config = dict(
    encoder_arch='convnext_v2',
    model='contrastive image-text model',
    dataset='small charts drawn from random numbers',
    train_examples=101725,
    image_size=64,
    crop_scale_min=1,
    horizontal_flip=False,
    translate=0.06,
    tokenizer='char',
    vocab_size=26,
    loss='softmax',
    embed_dim=256,
    encoder_isotropic=False,
    encoder_norm='layernorm',
    encoder_activation='silu',
    encoder_mlp_ratio=4,
    encoder_dropout=0.1,
    encoder_inner_norm=False,
    encoder_drop_path=0.05,
    encoder_patch_size=[4, 4],
    encoder_conv_stem=False,
    encoder_depths=[4, 4, 4],
    encoder_widths=[64, 128, 256],
    encoder_kernel_size=7,
    text_encoder_causal=True,
    text_encoder_width=128,
    text_encoder_layers=6,
    text_encoder_norm='layernorm',
    text_encoder_norm_position='pre',
    text_encoder_activation='gelu',
    text_encoder_mlp_ratio=2,
    text_encoder_head_dim=64,
    text_encoder_fused_qkv=False,
    text_encoder_bias='all',
    text_encoder_qk_norm=False,
    text_encoder_parallel_block=False,
    text_encoder_inner_norm=False,
    text_encoder_positions='rope',
    init='torch_default',
    residual_init='scaled_by_depth',
    optimizer='muon',
    muon_scale='original',
    lr=0.0093,
    momentum=0.95,
    nesterov=True,
    orthogonalizer='newton_schulz_5',
    adamw_lr_other_params=0.0024,
    grad_clip=3.0,
    steps=6600,
    batch_size=128,
    epochs=8.3,
    lr_schedule='wsd',
    decay_fraction=0.2,
    final_lr_fraction=0.01,
    warmup_steps=660,
    weight_decay=0.06,
    adamw_weight_decay_other_params=0.05,
)
Rows from block 3 of the text encoder, named by matrix and row number. Rows with one number belong to one attention dimension. Each number is 200 + 20 x the weight over its row's rms, rounded and kept within 0 to 999. All counts start at 0. After the name is the row's rms in percent of the matrix's.
# q: attention query (text_encoder.blocks.3.attn.q.weight, 128x128), inputs 0-127
# k: attention key (text_encoder.blocks.3.attn.k.weight, 128x128), inputs 0-127
q.66,147,186,198,183,230,228,199,178,215,205,200,172,215,181,181,169,229,214,210,189,209,201,200,206,142,217,217,187,226,235,193,200,215,187,188,218,204,221,221,214,187,185,187,221,203,232,190,177,202,199,176,171,211,181,164,206,224,201,191,182,175,192,223,177,187,211,236,167,153,214,167,207,189,178,170,224,194,209,209,202,229,187,186,226,201,233,185,194,238,224,234,195,239,231,185,173,192,205,250,210,225,220,196,230,202,200,198,175,184,222,219,221,191,189,199,199,203,183,180,198,182,200,189,193,212,190,173,203,194
q.67,148,210,217,199,221,222,202,198,210,187,192,188,253,225,194,243,177,189,216,182,180,188,177,180,212,164,220,217,202,191,212,234,188,179,232,188,196,165,175,212,189,207,179,205,200,222,200,175,194,194,194,170,184,181,180,175,217,200,200,171,212,181,167,222,193,192,205,185,189,175,214,211,210,181,181,204,195,178,197,233,201,211,218,184,181,205,192,193,203,222,244,184,224,181,232,191,219,231,224,135,225,186,192,212,204,198,201,221,160,202,218,178,222,234,227,236,182,207,212,210,192,229,192,176,213,199,177,201,199
q.68,145,178,226,200,192,207,204,209,184,150,186,208,185,197,198,200,196,209,182,182,209,176,233,199,199,217,152,208,222,179,206,187,203,177,188,222,234,220,187,208,206,234,195,173,172,202,202,185,201,237,203,196,203,208,199,202,194,207,199,238,175,201,223,214,203,195,234,187,188,213,212,191,225,207,178,212,228,186,210,225,194,179,183,198,196,199,181,157,167,182,174,218,218,215,152,203,233,164,186,203,224,237,181,217,229,202,204,211,266,206,202,201,209,231,197,178,216,198,176,175,184,168,200,234,180,198,196,193,206
q.69,159,234,207,193,222,189,192,174,181,183,203,201,201,220,210,218,187,184,223,217,201,225,207,191,209,182,198,201,172,220,207,218,199,187,217,227,196,204,210,236,247,179,208,189,179,219,179,207,141,183,150,179,191,202,197,211,188,218,168,187,171,190,186,194,200,230,161,202,186,199,192,194,200,187,214,191,216,206,213,216,248,208,208,170,207,204,213,194,192,232,212,189,178,187,223,192,186,209,209,225,182,217,208,167,166,210,233,163,189,205,251,233,171,220,189,211,212,198,207,172,205,222,204,187,232,181,179,166,190
q.70,170,201,218,175,214,234,199,199,156,221,217,194,202,242,219,211,240,218,201,215,196,160,205,237,200,207,224,173,216,188,237,165,203,161,178,228,224,190,202,241,171,162,191,209,181,180,204,173,208,216,191,184,188,219,202,201,184,184,214,222,217,214,204,220,190,176,200,201,186,194,194,222,203,208,206,207,208,220,204,207,209,180,204,216,203,160,188,204,216,183,202,210,211,193,196,228,168,176,222,214,226,206,176,146,210,182,209,206,215,192,217,173,205,217,171,176,159,159,192,188,225,202,191,194,203,182,182,179,217
q.71,143,196,237,190,228,179,184,184,210,223,184,184,190,183,193,188,164,166,231,179,241,189,199,232,166,225,188,230,198,212,181,192,227,211,201,202,199,231,208,213,214,189,235,223,222,185,182,207,219,198,204,176,188,178,180,202,206,219,235,243,182,163,227,209,197,220,174,218,203,207,211,181,216,201,173,169,183,178,165,231,209,191,174,201,193,188,196,197,209,236,187,214,159,173,202,202,187,187,226,219,208,166,174,189,207,172,182,236,210,220,221,191,216,187,220,198,231,207,203,219,180,186,210,194,216,188,187,213,211
q.72,150,220,215,203,189,220,183,203,188,147,208,221,178,188,182,193,193,209,219,208,187,201,176,169,205,183,203,212,182,202,207,212,162,163,191,205,191,189,204,226,195,195,180,194,204,204,197,208,187,217,194,210,231,211,244,184,183,187,211,194,220,194,224,198,200,230,156,230,237,207,205,241,230,247,180,187,200,197,213,225,186,205,188,212,231,220,207,199,173,199,201,202,194,186,219,195,201,145,163,222,205,176,181,158,243,197,201,190,189,203,172,173,217,203,187,186,144,218,213,234,191,194,199,225,208,192,213,194,203
q.73,132,201,193,189,212,208,204,196,211,228,192,177,199,192,230,215,198,212,203,199,213,212,201,191,204,186,219,171,231,220,170,138,193,186,169,188,186,205,175,202,213,192,267,197,196,208,194,186,198,226,200,157,218,235,217,221,197,186,219,197,212,209,221,206,202,166,206,208,194,189,176,195,193,234,213,163,177,177,210,193,209,214,175,228,198,204,198,170,245,196,199,194,171,232,162,207,212,184,221,195,206,193,182,204,208,208,160,202,213,169,217,185,215,182,250,192,200,236,203,202,216,201,232,223,205,167,188,192,180
q.74,113,217,210,208,203,188,222,177,241,177,207,179,198,184,183,188,226,239,202,193,168,192,196,225,206,173,258,213,217,218,210,195,191,231,232,180,215,167,234,189,215,184,168,211,186,212,188,171,215,203,227,195,237,172,211,182,202,217,197,165,211,199,197,179,211,204,249,209,194,218,210,176,189,207,195,187,208,185,186,199,163,178,195,248,244,169,198,195,176,198,220,221,198,180,175,209,218,214,183,224,204,171,222,194,228,184,197,208,177,175,200,202,195,191,211,176,190,203,204,195,175,222,229,170,189,207,190,197,182
q.75,101,212,199,203,218,186,151,233,176,206,215,170,193,230,194,249,195,212,164,198,197,217,189,191,182,197,196,169,192,186,181,205,169,190,199,214,192,194,217,241,237,214,189,214,193,211,184,178,179,191,211,217,215,207,179,246,194,185,202,179,189,206,202,207,193,209,169,201,195,210,182,225,212,199,199,227,202,202,214,204,253,236,207,189,180,174,167,181,188,188,187,207,182,225,185,162,181,212,213,203,170,200,162,215,213,207,240,187,207,193,192,206,240,209,206,215,210,163,177,230,172,200,237,194,189,182,222,221,206
q.76,074,209,229,207,202,205,191,197,177,172,201,204,216,218,211,205,181,186,184,208,172,187,221,214,207,217,190,200,223,177,183,210,160,192,202,205,194,216,222,192,196,195,174,212,211,237,182,184,199,188,205,245,200,201,192,243,196,220,182,217,207,226,181,238,196,237,180,186,202,227,191,226,166,180,202,228,215,212,171,223,218,190,209,170,189,211,177,200,179,153,143,225,181,192,177,212,197,197,165,197,169,225,179,192,220,195,229,205,209,231,205,219,197,228,177,210,200,204,217,216,167,183,204,173,171,160,214,219,212
q.77,068,219,175,176,240,200,218,237,214,207,180,201,224,236,220,182,209,200,172,207,189,178,214,231,163,183,215,190,195,220,183,204,173,206,232,212,222,198,230,225,200,198,211,192,211,181,168,178,207,224,221,194,191,188,206,174,199,191,199,186,195,213,205,177,173,201,206,215,197,189,203,166,171,221,185,194,220,179,178,235,197,217,179,208,202,150,218,197,229,199,195,189,196,220,176,192,203,179,169,226,213,217,190,253,209,178,182,198,212,195,202,220,190,218,193,177,182,157,146,224,216,212,192,192,229,228,180,209,181
q.78,045,187,166,198,223,174,238,225,227,189,182,216,214,202,216,175,213,223,223,164,212,171,211,214,229,211,192,228,194,212,184,189,193,212,217,191,215,220,225,164,194,179,219,196,188,171,201,192,206,221,200,183,194,192,209,163,262,202,212,228,211,183,199,212,183,166,222,210,223,202,189,178,189,218,205,194,215,185,221,179,171,180,202,215,207,183,200,189,218,223,209,184,185,182,214,217,207,178,193,208,203,200,238,196,191,202,153,214,213,141,171,202,173,178,203,210,202,211,171,191,218,246,214,221,203,227,184,179,194
q.79,085,193,202,187,196,158,214,207,213,201,209,208,217,208,223,193,202,196,251,159,217,179,232,197,236,228,172,231,215,166,160,196,195,220,202,203,179,210,216,182,228,218,180,198,205,175,222,188,209,191,188,196,192,176,174,203,218,202,169,238,202,182,208,234,196,199,206,185,196,232,186,204,177,225,218,183,209,227,173,182,228,153,248,206,169,172,196,227,228,204,216,181,217,187,187,222,196,198,209,209,210,171,210,151,193,210,197,208,216,160,208,195,181,206,188,228,203,200,189,190,174,192,216,216,183,201,200,206,208
q.80,055,184,245,200,169,225,208,140,203,193,201,221,184,191,207,183,217,207,212,197,198,252,194,180,241,202,183,185,211,173,225,193,235,186,187,173,228,199,189,187,197,194,178,196,177,204,208,193,190,195,183,175,200,184,209,190,204,201,193,188,218,195,187,204,224,222,220,186,191,227,181,229,199,173,198,225,210,221,225,189,171,176,198,216,223,231,210,216,169,218,244,186,211,156,206,214,183,210,200,194,229,183,197,164,178,209,207,191,185,182,199,191,200,196,205,228,204,229,246,191,196,219,205,190,153,165,221,199,227
q.81,073,217,209,203,206,190,182,215,241,216,191,180,213,189,220,178,199,204,217,204,187,169,215,210,188,189,218,212,237,197,171,232,168,204,212,179,205,238,212,194,209,191,183,191,209,172,187,164,228,215,223,178,194,141,199,193,215,200,197,218,216,198,210,179,186,211,203,190,241,218,200,170,182,223,187,176,209,205,139,239,191,185,227,217,195,171,224,229,210,241,214,211,192,188,180,185,205,195,191,232,224,176,206,186,196,169,203,203,183,211,176,189,180,205,172,201,175,199,180,196,207,222,193,186,240,207,201,233,170
q.82,092,188,163,204,201,216,186,208,204,193,199,193,186,206,186,225,200,223,181,235,216,162,194,221,170,195,233,205,207,238,226,211,177,201,219,206,206,157,184,200,197,194,246,190,210,218,192,213,193,200,217,200,195,246,196,199,214,179,227,197,191,194,196,166,197,158,200,239,225,170,180,210,206,198,185,173,190,180,255,227,170,244,160,211,191,199,201,186,205,201,172,214,191,235,216,210,210,213,198,213,167,204,208,244,210,179,190,209,187,205,210,207,191,214,224,173,190,178,180,191,206,198,179,199,229,210,182,171,213
q.83,074,223,180,213,190,211,218,230,210,200,194,189,198,195,170,201,192,180,153,232,198,182,169,215,162,179,238,193,191,248,205,198,195,224,229,216,191,192,196,203,189,215,230,199,218,219,201,223,207,203,219,212,204,220,223,169,185,187,234,170,183,201,217,188,202,174,202,237,198,171,222,182,203,201,190,188,191,153,219,220,195,238,157,191,210,196,192,184,209,191,164,200,173,239,193,188,213,197,182,200,185,224,213,255,233,185,186,209,184,223,191,197,186,190,207,172,205,177,185,200,209,212,190,205,216,234,174,185,181
q.84,082,204,189,197,227,189,215,230,226,202,167,174,215,187,210,175,196,169,213,212,185,146,222,237,177,194,226,192,225,196,196,221,180,231,229,201,188,234,219,197,226,184,195,191,231,184,189,210,242,191,189,207,163,157,205,170,202,190,207,224,219,190,219,187,187,182,200,202,240,198,200,173,194,202,184,180,201,183,164,227,211,196,215,209,175,146,220,222,207,218,182,196,184,236,209,201,194,200,208,230,207,181,219,211,183,206,195,193,188,204,197,222,180,212,193,214,194,184,183,172,213,219,197,172,248,214,183,205,181
q.85,059,237,212,158,186,204,202,209,220,206,196,220,217,200,209,209,207,222,183,170,218,218,182,175,224,185,189,224,220,193,177,192,212,209,210,211,204,206,165,212,196,233,183,184,206,176,179,165,204,223,221,167,202,178,197,156,201,195,173,196,181,197,225,187,174,229,211,204,193,211,213,199,186,234,209,198,206,212,185,223,198,194,214,205,222,184,211,228,243,217,235,182,220,156,168,214,218,175,169,195,243,178,183,201,233,164,180,208,178,180,200,197,188,178,182,198,208,213,185,209,191,225,243,222,205,199,179,203,162
q.86,066,178,179,229,199,200,180,216,191,208,216,192,175,207,195,206,188,216,193,230,203,168,203,233,181,211,221,231,211,227,203,225,150,180,216,199,208,176,192,182,201,161,239,193,225,213,215,210,200,209,229,213,210,238,207,217,222,200,204,216,202,196,186,185,196,154,180,225,233,191,183,211,204,210,191,164,179,192,231,207,170,235,170,220,179,217,199,175,192,183,152,216,183,223,208,209,206,215,204,203,137,196,213,215,206,173,181,216,212,223,206,191,192,205,226,172,173,183,187,190,204,184,172,223,209,201,188,199,195
q.87,059,210,191,200,241,193,208,218,237,203,176,177,216,193,212,187,200,174,212,210,189,139,226,229,179,192,235,180,220,199,197,209,194,238,219,195,180,219,228,216,210,198,220,195,215,179,203,205,229,198,190,184,172,178,202,190,194,194,208,230,211,190,218,184,196,191,212,204,229,192,201,169,196,203,190,174,201,177,146,241,216,196,208,210,184,141,229,209,199,215,199,194,191,245,195,205,187,207,209,245,208,178,207,198,161,209,192,199,181,200,218,215,184,215,202,216,200,180,185,184,223,203,195,178,243,234,187,203,177
q.88,064,224,210,196,193,185,219,198,232,207,193,199,218,177,230,192,191,231,234,165,206,178,206,216,226,212,200,237,226,179,169,215,201,234,212,195,201,206,205,173,187,209,189,184,207,181,192,187,215,213,202,184,202,145,212,181,227,213,176,206,199,192,225,217,182,201,215,203,217,225,199,177,155,227,197,167,214,193,157,223,182,175,237,196,194,189,222,224,213,236,216,198,203,177,176,231,213,178,188,218,241,161,211,185,198,171,175,216,194,181,195,198,169,179,179,214,214,203,188,204,209,238,210,198,205,207,190,212,166
q.89,063,213,206,202,178,215,218,164,183,203,195,212,191,175,201,210,193,205,183,189,211,260,174,177,242,167,194,199,155,197,206,174,244,193,204,216,207,179,172,186,176,218,172,198,198,213,215,221,175,202,197,215,215,202,228,191,214,192,199,163,189,190,192,208,221,213,203,216,156,215,231,213,195,202,207,233,206,192,248,166,172,199,194,176,230,236,181,213,193,194,206,205,213,159,215,203,203,176,190,171,220,213,187,203,209,197,192,223,220,200,189,193,220,182,206,199,233,216,224,226,210,216,192,199,158,184,213,173,225
q.90,054,221,182,180,194,218,166,204,188,199,226,213,217,200,198,212,182,230,188,179,220,188,162,178,183,227,182,228,192,228,202,194,207,201,168,225,186,172,167,197,172,246,237,188,194,207,168,208,178,211,224,211,237,223,183,193,193,214,214,195,161,207,214,211,186,199,188,213,209,164,202,196,176,232,218,187,204,189,229,217,222,224,212,169,191,240,184,182,231,215,181,205,189,204,188,215,233,177,187,180,192,205,182,231,233,162,176,210,184,196,200,186,199,169,188,180,228,198,181,234,207,196,211,231,208,183,203,193,184
q.91,049,171,202,235,202,207,229,207,197,195,169,172,198,180,185,177,214,153,184,236,177,197,191,218,187,203,221,161,193,215,215,204,210,192,206,196,198,223,198,201,215,166,171,220,211,216,204,226,208,185,173,229,174,196,215,180,204,185,224,186,236,217,215,191,201,193,205,194,194,185,231,206,241,148,172,228,209,189,205,174,183,201,189,183,201,189,195,212,172,192,197,201,196,247,228,169,187,211,220,200,197,221,240,230,194,237,220,182,198,215,183,234,213,230,208,204,204,195,220,178,205,211,163,164,204,218,182,187,213
k.66,178,193,193,251,188,182,238,186,176,195,212,226,193,190,198,173,215,207,190,190,193,228,215,178,247,204,164,210,176,165,210,200,189,194,231,205,195,159,150,180,211,239,181,197,171,208,219,187,184,189,167,218,195,197,178,213,166,215,190,194,185,195,172,200,181,216,186,179,195,218,210,221,187,176,220,215,171,212,211,189,225,190,221,201,220,205,173,210,173,198,180,191,189,198,179,232,204,203,169,217,188,215,222,169,231,209,203,203,211,180,192,217,198,210,208,218,233,252,200,192,190,206,219,222,178,237,203,195,199
k.67,147,222,219,213,170,226,186,228,218,190,208,181,214,252,197,164,161,175,181,224,194,198,199,173,221,233,223,212,196,189,190,160,230,206,204,206,190,216,172,187,189,230,223,186,212,205,191,197,194,215,153,157,207,205,231,185,163,182,183,146,206,207,208,204,181,207,208,219,198,220,186,204,189,184,236,208,203,226,206,227,209,194,204,198,225,201,195,217,203,177,192,183,197,212,175,223,208,195,220,202,177,212,194,190,235,188,191,186,204,205,148,183,183,200,223,197,205,190,203,206,195,215,238,228,185,200,220,169,173
k.68,155,208,199,181,208,192,185,166,215,212,176,175,214,214,173,217,218,201,180,167,197,199,192,189,233,202,201,236,205,174,222,204,189,219,204,195,170,182,227,195,214,188,183,214,226,193,221,163,190,190,229,225,192,187,217,198,198,197,215,188,186,218,186,191,230,162,186,199,174,191,230,228,193,190,210,233,202,170,165,195,200,223,186,196,177,226,198,233,226,188,192,171,243,199,224,187,202,233,197,152,204,205,181,242,188,228,181,200,189,189,236,197,186,223,176,225,216,186,191,232,194,227,194,157,177,215,192,211,212
k.69,150,220,191,205,198,245,171,178,199,215,201,193,218,173,209,172,187,189,224,228,231,190,208,182,203,215,211,190,195,187,187,206,237,170,181,200,189,237,193,248,182,235,229,225,203,196,202,189,214,224,186,180,224,196,200,173,219,211,193,229,212,200,209,219,207,189,191,205,198,177,194,198,207,225,213,206,200,203,205,214,176,238,184,211,209,195,234,205,255,213,227,160,188,181,170,194,198,177,210,193,241,170,171,175,168,188,185,188,190,203,188,195,175,160,188,213,165,229,172,200,178,195,207,201,228,195,173,203,185
k.70,151,203,218,219,198,170,187,215,234,178,200,204,183,220,188,229,210,236,185,175,215,224,221,168,200,203,184,199,209,205,189,210,191,193,225,221,201,204,201,194,239,162,180,192,215,190,189,187,202,226,175,232,228,221,161,218,207,229,194,149,167,187,223,198,213,236,203,195,198,211,180,181,205,218,180,188,229,180,181,208,197,186,199,201,181,200,189,154,175,216,193,202,191,194,176,164,184,200,188,177,153,195,209,203,215,223,195,163,186,216,245,214,185,220,189,209,211,203,201,224,221,223,226,222,191,173,198,237,209
k.71,140,196,191,211,184,200,221,179,200,226,190,176,210,211,196,202,233,164,204,178,218,200,188,238,213,203,142,180,164,200,208,205,173,195,189,209,219,237,229,221,234,185,164,238,222,195,191,215,196,170,206,221,221,192,185,199,183,187,195,214,198,159,208,183,184,227,168,171,175,186,195,222,215,200,188,185,173,205,175,209,200,207,225,200,171,202,224,184,192,212,196,183,208,179,199,228,210,200,208,176,216,215,203,199,186,189,229,197,203,202,266,230,184,207,201,172,232,223,200,190,187,230,192,201,171,166,182,207,215
k.72,159,207,235,204,190,183,182,254,190,187,204,199,190,223,200,189,243,187,171,217,214,217,164,205,216,219,196,184,191,212,162,178,221,179,200,195,215,196,220,213,195,170,223,195,204,168,168,206,222,231,173,216,182,202,185,200,189,187,221,205,194,197,221,187,210,196,208,203,218,203,164,257,194,231,211,213,219,225,182,177,184,176,193,226,210,180,175,189,183,218,242,196,214,185,199,197,165,165,228,206,183,206,173,199,240,195,198,191,191,196,211,182,210,202,220,224,154,193,198,204,198,222,216,193,181,153,197,196,223
k.73,124,189,203,212,173,165,223,208,193,209,193,211,199,209,179,216,170,191,203,192,203,204,203,227,207,217,192,234,212,195,209,229,190,170,226,224,158,183,201,206,209,211,210,187,195,187,190,222,201,170,215,223,191,194,182,179,201,195,220,219,206,189,181,191,195,220,161,214,211,187,206,226,196,221,229,172,226,187,160,224,220,199,226,172,211,202,175,247,164,188,188,186,158,186,201,207,173,206,174,192,151,204,220,206,229,185,250,205,191,246,215,190,195,204,198,219,203,184,213,169,200,203,189,159,210,246,190,204,212
k.74,135,191,172,185,194,170,191,219,165,194,205,197,180,183,209,209,231,209,189,220,173,178,177,222,167,217,203,165,200,169,183,200,208,218,186,170,218,197,213,211,210,186,234,195,180,206,222,226,225,199,187,218,152,204,185,219,188,200,206,247,232,218,211,204,209,178,203,180,199,206,199,199,226,185,201,206,185,224,200,191,195,191,201,204,178,209,184,177,207,210,204,236,228,249,207,199,220,177,214,210,212,179,150,207,207,217,213,225,218,181,191,192,233,220,220,192,142,215,174,202,211,179,229,211,163,179,203,219,224
k.75,119,169,221,209,207,199,216,214,183,191,203,156,194,228,201,193,166,179,218,240,200,175,216,242,197,200,214,171,197,238,201,192,235,156,192,192,206,206,204,196,185,182,203,190,184,181,187,238,219,244,191,198,196,226,183,208,185,197,220,203,207,160,211,184,214,222,225,183,226,203,216,220,191,154,184,208,207,204,192,208,192,193,175,209,214,187,191,185,246,230,204,209,198,202,236,204,173,170,183,215,197,192,158,206,198,191,185,204,233,197,192,176,214,188,228,169,205,178,175,212,198,187,230,207,247,216,216,187,194
k.76,083,178,219,201,196,225,194,177,236,187,216,180,159,217,221,201,193,171,229,214,204,168,233,220,218,210,215,154,204,213,182,192,216,167,206,202,236,210,202,194,207,227,191,221,190,188,201,217,232,233,206,177,206,206,188,212,172,186,241,199,201,172,231,232,213,184,188,204,187,196,249,228,230,184,187,207,193,198,189,194,213,170,198,211,204,176,209,195,233,188,195,232,169,188,202,226,168,186,215,227,188,195,181,156,195,209,206,207,212,196,200,181,169,213,207,192,184,185,191,253,178,179,218,197,197,195,180,177,202
k.77,072,207,199,191,191,211,207,207,174,193,198,199,164,201,208,199,204,204,148,212,178,210,222,242,210,224,177,144,207,198,173,173,218,179,183,171,211,198,214,205,207,220,191,190,208,184,216,210,208,224,175,217,183,227,211,185,156,208,196,226,227,198,196,216,218,199,180,161,220,242,194,222,211,209,191,206,185,210,196,184,183,201,179,204,221,191,188,188,188,190,208,236,188,197,216,206,181,204,217,209,194,213,178,212,175,223,197,205,208,174,169,187,217,191,217,177,166,201,214,215,224,200,235,221,216,140,241,246,187
k.78,058,226,198,167,187,208,177,186,193,196,221,224,198,191,190,196,213,206,188,192,152,216,164,195,191,235,188,190,200,181,189,202,208,226,193,187,189,192,206,212,195,273,192,161,227,221,223,196,176,164,198,205,201,213,210,164,205,197,177,184,212,211,205,202,191,183,208,181,225,192,164,186,192,214,206,195,203,211,220,183,174,225,199,183,193,236,192,221,162,175,220,230,187,201,188,191,240,236,224,197,205,205,209,240,175,208,179,221,196,197,176,213,240,189,204,202,156,178,217,184,211,223,221,196,177,202,227,213,200
k.79,085,230,218,211,182,238,191,179,186,200,183,203,217,205,180,162,195,188,225,183,152,162,184,198,176,204,181,199,196,182,199,216,216,208,179,218,201,205,213,225,169,236,222,190,204,249,224,199,176,166,195,181,201,177,205,186,237,190,189,185,164,230,197,247,194,173,220,211,198,174,178,176,220,207,219,183,187,186,226,242,205,195,206,185,187,233,203,196,186,173,199,217,189,219,167,191,206,214,198,184,230,212,230,214,210,195,205,233,212,223,200,206,201,208,184,186,197,177,206,164,192,212,194,222,175,229,202,174,213
k.80,062,220,168,205,203,169,208,215,247,208,190,215,212,211,197,203,199,185,243,175,208,211,193,177,195,183,223,255,198,205,214,211,153,221,198,225,191,197,184,186,194,200,214,208,206,229,162,215,212,197,202,212,228,150,207,191,217,200,178,202,190,186,174,176,183,196,193,222,204,173,207,169,197,212,200,188,206,206,205,214,212,203,248,197,168,207,209,175,156,217,188,193,226,193,207,200,237,201,195,164,198,194,227,207,210,178,178,185,201,198,212,209,203,190,153,204,237,209,184,213,197,227,179,197,211,226,160,233,173
k.81,067,201,186,213,188,203,194,205,171,193,207,194,179,185,218,206,205,185,161,242,184,201,222,220,199,217,186,165,200,194,187,183,241,227,180,200,213,213,192,204,215,216,188,190,195,197,192,238,198,223,213,188,168,224,189,215,184,210,191,238,236,182,182,208,192,206,207,182,233,211,199,192,209,182,214,211,209,181,184,181,203,200,201,171,220,184,168,223,198,169,207,252,223,185,199,198,202,204,211,213,222,194,187,186,177,182,191,268,229,154,185,200,215,179,218,189,153,203,197,200,182,204,222,215,191,179,210,239,243
k.82,078,194,212,172,209,205,201,215,191,204,230,178,183,178,185,199,199,256,127,224,202,222,210,184,194,232,210,171,207,215,196,195,190,167,198,174,177,178,218,187,206,201,185,196,214,171,222,184,204,215,174,203,212,266,228,200,193,195,204,202,221,208,212,210,203,235,176,215,219,237,190,239,184,211,177,206,208,221,203,148,199,206,202,189,233,200,184,202,208,190,186,158,178,218,207,192,187,203,212,195,178,190,189,200,181,212,179,176,180,208,186,195,216,181,221,181,183,214,193,206,224,189,221,204,209,200,240,204,180
k.83,077,186,209,184,214,194,200,213,185,185,204,208,171,176,196,215,217,246,133,199,222,232,205,207,205,219,199,179,194,205,182,187,204,193,213,173,208,206,228,180,194,184,201,198,198,161,237,182,190,209,171,231,174,225,200,200,185,196,215,215,210,205,209,198,201,212,180,178,179,252,195,243,194,198,198,209,193,225,195,150,211,189,180,231,218,181,188,175,212,205,208,193,196,196,221,206,179,203,209,214,190,219,164,190,192,234,237,163,169,187,195,204,199,218,215,217,166,219,221,198,229,185,218,196,192,170,235,219,180
k.84,092,223,223,216,195,219,188,210,187,192,193,180,152,176,185,188,196,214,166,239,169,199,208,221,200,229,183,158,201,204,188,180,243,214,180,201,229,209,183,205,205,205,154,199,199,190,218,212,184,222,176,182,169,216,191,207,205,203,205,211,221,206,208,238,194,198,191,165,212,220,189,196,213,176,168,208,203,201,210,187,204,180,179,189,202,190,189,206,185,167,203,263,213,208,181,204,196,214,225,229,209,211,185,183,180,201,175,236,190,181,178,196,228,185,231,191,156,196,208,198,222,200,234,230,180,207,229,232,202
k.85,054,213,211,173,205,184,207,232,180,196,171,229,202,200,200,175,220,202,186,192,177,214,208,212,212,204,192,234,215,185,194,208,183,201,164,190,216,209,200,148,179,194,227,184,224,215,201,183,169,180,162,221,173,182,220,218,217,199,181,221,195,228,161,192,198,204,221,171,211,240,191,182,178,188,247,172,203,205,192,196,196,210,227,218,199,204,194,177,181,165,211,188,205,177,216,208,178,207,193,171,205,215,218,210,221,184,260,229,219,168,205,221,216,192,178,208,216,191,199,186,207,231,170,202,170,199,206,242,200
k.86,062,186,210,188,185,235,191,174,183,206,217,184,193,188,216,221,189,240,141,213,211,184,220,181,221,205,198,150,193,199,204,190,209,178,217,206,159,183,215,214,228,200,184,206,212,177,185,203,198,206,224,176,209,267,219,217,197,191,211,206,219,204,232,214,223,223,156,233,209,202,187,229,196,239,208,203,204,185,182,189,206,210,196,168,222,189,174,226,246,177,199,155,168,209,184,192,187,197,207,215,188,190,193,191,178,183,188,185,183,219,212,203,192,188,210,192,175,208,213,187,196,177,198,210,211,196,227,179,228
k.87,066,223,213,226,207,201,189,223,188,203,188,171,172,192,180,191,195,193,172,250,161,188,206,217,185,218,197,146,209,193,195,184,249,196,182,182,219,194,169,206,197,194,165,207,183,192,212,217,196,216,168,194,158,215,201,215,185,204,206,213,213,215,202,242,189,182,194,169,209,233,178,183,213,188,166,217,200,202,197,195,195,179,195,202,195,183,200,222,179,197,191,259,215,225,202,216,187,222,200,216,216,200,174,185,206,208,172,232,206,201,182,195,230,199,225,179,166,223,195,191,233,210,226,232,181,194,218,238,199
k.88,059,218,202,196,195,207,201,210,176,189,198,219,181,205,190,197,216,186,154,198,168,189,208,197,186,221,200,195,211,180,189,200,202,230,165,196,210,198,181,191,183,212,198,197,220,225,236,212,173,182,171,192,171,201,203,199,217,228,188,222,214,215,196,205,162,165,184,171,202,213,175,185,186,203,222,174,197,208,217,185,211,188,226,185,191,214,182,200,204,148,215,243,203,219,186,212,206,221,199,199,230,243,216,213,201,202,211,251,195,181,180,182,222,195,194,203,174,206,204,170,202,230,198,215,129,184,232,245,214
k.89,067,198,170,178,196,177,217,207,226,202,201,228,215,199,188,201,205,228,222,156,234,226,170,171,185,183,238,258,192,196,210,219,171,232,195,197,206,201,221,177,198,189,227,197,195,197,193,178,211,181,198,228,213,160,221,165,203,206,197,176,191,210,187,159,177,191,199,213,181,172,206,187,190,226,211,208,218,231,222,192,199,204,207,214,177,235,219,171,183,212,214,160,210,181,200,175,220,185,188,198,214,208,239,228,183,202,206,167,166,210,194,192,194,200,169,236,233,199,198,207,201,210,192,171,201,183,205,210,179
k.90,059,151,211,189,220,195,215,219,191,202,222,207,220,208,209,219,211,191,182,172,228,224,218,196,222,197,215,219,207,213,210,215,178,175,216,190,181,206,226,165,176,203,213,196,210,207,220,166,186,170,172,209,200,225,201,218,179,224,197,169,203,202,186,189,190,215,215,201,187,234,201,239,171,169,209,176,201,216,183,155,224,206,178,216,231,201,195,223,246,181,214,174,176,182,225,219,154,207,184,200,194,207,211,197,213,210,245,190,215,187,195,195,166,203,191,219,207,222,202,184,191,193,178,142,175,206,200,177,219
k.91,044,218,209,208,203,226,189,192,224,178,224,176,162,193,175,223,214,209,213,209,191,232,207,212,183,232,185,198,195,207,181,196,236,236,220,213,218,233,198,206,216,192,141,198,206,186,216,212,201,246,192,188,207,188,182,176,197,187,212,209,209,178,241,221,208,207,178,193,206,186,227,192,218,192,160,231,177,215,222,197,191,177,164,202,197,182,201,155,160,217,183,234,215,188,201,175,221,195,220,214,183,204,207,172,181,209,176,200,157,195,182,205,188,185,200,198,192,164,216,232,203,193,229,212,227,194,189,207,169